config.yaml
train_examples: 22605
questions_per_image: 4
encoder_depths: [14]
encoder_kernel_size: 5
fusion_encoder_head_dim: 32
fusion_encoder_bias: "none"
fusion_encoder_num_experts: 16
fusion_encoder_moe_every: 2
fusion_encoder_expert_mlp_ratio: 2
fusion_encoder_slots_per_expert: 2
residual_init: "none"
momentum: 0.9
grad_clip: 0.5
steps: 6400
lr_schedule: "cosine"
Rows from block 2 of the fusion encoder of a small model that answers yes/no questions on an image's attributes, named by matrix and row number. Rows with one number belong to one neuron. Each number is 128 + 32 x the weight over its row's rms, rounded and kept within 0 to 255. All counts start at 0. Numbers have three digits each. After the name is the row's rms in percent of the matrix's.
After each neuron's rows are labels from the 100 texts, of 14848, where the neuron reaches its largest size: "fires on" is the input token at the peak. Only what is clearly more common there than usual is listed. The data: larger renderings of crowded toy scenes. In brackets: how many of the 100, against the usual share in percent.
# gate: MLP gate (fusion_encoder.blocks.2.mlp.gate.weight, 512x192), inputs 128-191
# fc1: MLP up (fusion_encoder.blocks.2.mlp.fc1.weight, 512x192), inputs 128-191
# fc2: MLP down (fusion_encoder.blocks.2.mlp.fc2.weight, 192x512, transposed), outputs 128-191

gate.350 091:114107105152117115150148140088097089147137161118171167070103145163156118166189124145157140183110161128180145147153088149162130133062147135089066097149127127084174100147146140111105129100114085
fc1.350 092:083107160162127100196104138168084144112113124126111158083163129107156145092099113077105137106152137105194063090157144141048156143077151119111118102150138138123133115146125166193136090075190103
fc2.350 101:160152113100139115156145167158136102037115118122109089149181076133102118146167114085117133175151145191110094149110114139217160122122126156120124097113075081079127154103147204129129139069080146
fires on: "brown object" (58 vs 2.6); "light from behind the scene" (28 vs 2.5)

gate.56 083:145085125107165100112127122087094112092149149082154173167187174187110142156124192119110180176157148121171078096141110138144140105121137158105126111137184034117120135137085119168138106061157123
fc1.56 098:092151168129125113120134134172123137115138086082133146114153094109113068107100221123120078175152030135171137099201114154127120078156123171104142147162179079172151121123155185066153148080153128
fc2.56 092:169088153139117110154121128102175114125146155080136125156122187181092212158097163127181137183134120108168121114173114140131145131097231161079151119152162085117120032133163140150114101093145082
fires on: "brown object" (31 vs 2.6); "house" (23 vs 1.1); "mushroom" (16 vs 1.1); "barrel" (7 vs 1.1)

gate.357 098:123154137192114094112153135112150089113117156082114109111104128148128150084169145151144080177171097146104114164174136165137133137191104099109140160162105113071197132137107164147081161098137178
fc1.357 088:096105152106165106154120242110097211128107105166096114154138143142140159135183113101044141125157142080175121129153126161111111121134096093116119130061085144136082166190107107182060081114114061
fc2.357 091:121135125128140137137183139066123131182109163159151129192080151166117108190103095106066189128112146088061099165109128179130121109118102151131116119146103125146117120187098102089125140143187119
fires on: "mushroom" (40 vs 1.1); "barrel" (20 vs 1.1); "light from behind the camera" (16 vs 2.3); "teapot" (10 vs 1.2)

gate.84 106:101148122160073120139116134092067156109090142128143150137158154086163125115070139143172152205153160168109102171132134193120159132148097120111085142101129133126101060169164154181141151091186148
fc1.84 109:109082138166207158157091163120121093152134143133134106124147099129162144108134196190127026091110116174113129131111140106135194130143113080122110100110158162119139152086118113102076154119102068
fc2.84 103:192083097092132128108128193160112160145202109105127149119123104105138105067155111112072169130109110174110141168133107092054179127112121095134168097163094146174131145114123125142162108145125144
fires on: "brown object" (66 vs 2.6); "grey object" (34 vs 2.7)

gate.141 101:116139196141130098118140182151108162181087161186120101102095148135136153077210133166104158111122105172117111134087170159125118113128069157144153100103159076138185125136076153105124073074134094
fc1.141 094:165148173173095130108115088080169178132133168095145088143173161143176096139143139128087088114159050130178095060159111110111082139165122120155143062091130109066088145078085133173104125127168091
fc2.141 086:169129103182127106134120137160114144149122157098196094137119140167152092157155159186149123081152117077111154098150110156152178137156121081151152107153109140115127163152118097185141181139102092
fires on: "mushroom" (47 vs 1.1); "light from the right" (23 vs 2.4); "umbrella" (15 vs 1.2); "barrel" (7 vs 1.1)

gate.409 099:162207069095154109172161175125123168107123069119088142138141143123085156164080143107140168124102064127129134175095102104059121171167099178145112101087160141093131120126120130100207068102114143
fc1.409 094:133080150128170134111131111173140133128196178119105158132114114130158157160142123135150119113117141126127124111144218144177107100121166134145142136166088136137089199111095139149020147189082095
fc2.409 085:197117112116160104118127155141123133091149140143116136188119109149092172126146135134108168142112150105148155146166143195148119107104135138136068096127137119183107080147108079129096135151112166
fires on: "mushroom" (37 vs 1.1); "barrel" (26 vs 1.1); "light from behind the camera" (13 vs 2.3); "mug" (12 vs 1.2)

gate.455 103:071144176161144144071061149116182119163083148092116183124163165100147094164089149149086113119158112130153099066151138118154174175150128141121101159151121134117093120091155101119110116174139059
fc1.455 096:151106091120118095125148070116107141045101154125127128118129108083101215095138229132136115134132132118145077128136135094094094154131130130214169126112093130154104123094140137147144147121071167
fc2.455 104:148214111143115124163142129177176117076142066098129119132136171122094123175149127111174093158088102120109153171135139172060126169149118197148112152029136138146143136178139195140120089128164132
fires on: "mushroom" (33 vs 1.1); "umbrella" (33 vs 1.2); "tree" (29 vs 1.2)

gate.422 102:152086145109123145191150163115103189130082193154116159115174102127090035100103101080133114132143202128129135107082101148170140146147065129129116139095160124079143119080106145208102163161142134
fc1.422 102:078068143168064124117108149114100122107133094133081105141191167144123111184092095115131116163130135144117144111095124143146150161111128180107140141095151158064228099091083120180152130121135148
fc2.422 096:161125153107084143103123125109107140148139084114101112150171137139130101172095138095146126146122139183104177086090124150160076124064132129140135131126060118099131168119155125146072131136095161
fires on: "brown object" (56 vs 2.6); "grey object" (42 vs 2.7)

gate.71 101:097113089161143157124112209150153126123075172179058146156120214115119169169093112081107140160131138092124121144104134131146090138148148110163105169141097078095160077117131171174101144139079155
fc1.71 105:181098179143186105086128125114089138055098063136134056123178156143105168073133159096102103130121159097146138149146084101126137152143189133110113133178117131105097104172111085165166106151164087
fc2.71 100:129102093091080108096093098139103167124133141163156125143185097161186115112117146142110085138104118073166165166188159143162173180109151088129181170163118133135145151142145060159196121081142102
fires on: "mushroom" (67 vs 1.1); "barrel" (26 vs 1.1)

gate.441 107:061124138058114195111159133172083100166148117112088177071111141176135133152152087122135170128100145109091164118103101160076160144156138139087128157064130175088107118099148122135085104103104133
fc1.441 102:148169097116105085151117118169157124119161164145123102143132139125186101119128095152160173053116155151123160116146145132147134179114163126087113144137061105107132097113105085092106121124109077
fc2.441 096:117162064122091160166130129164145121121082103122145145143152123135161089143105112131095164119101119144117105128176134121171118229119109106136153106173076114086134165099045133125088123089091107
fires on: "candle" (72 vs 1.2); "rocket" (21 vs 1.2)

gate.40 095:115155088074107098114103127153125124114156109136046069142144108123104214161163155147161147178126122082153164140122120135143130049112119153050200148169135147135114140141128186150138164136121104
fc1.40 098:195144176182097123148148183160134164120155150157153099114105150165146108066156116166142142139149135122061118107135131161147127122169113108204055114172075132112115097052092119150131037150097124
fc2.40 117:131082157099122075084101098093122141103151151157139103101162140067130068089160114139085087114121152155141083151109123159143131161161158151102139170146114149129073129120113108117175160100103035
fires on: "candle" (46 vs 1.2); "rocket" (27 vs 1.2); "snowman" (13 vs 1.2); "pine" (11 vs 1.2)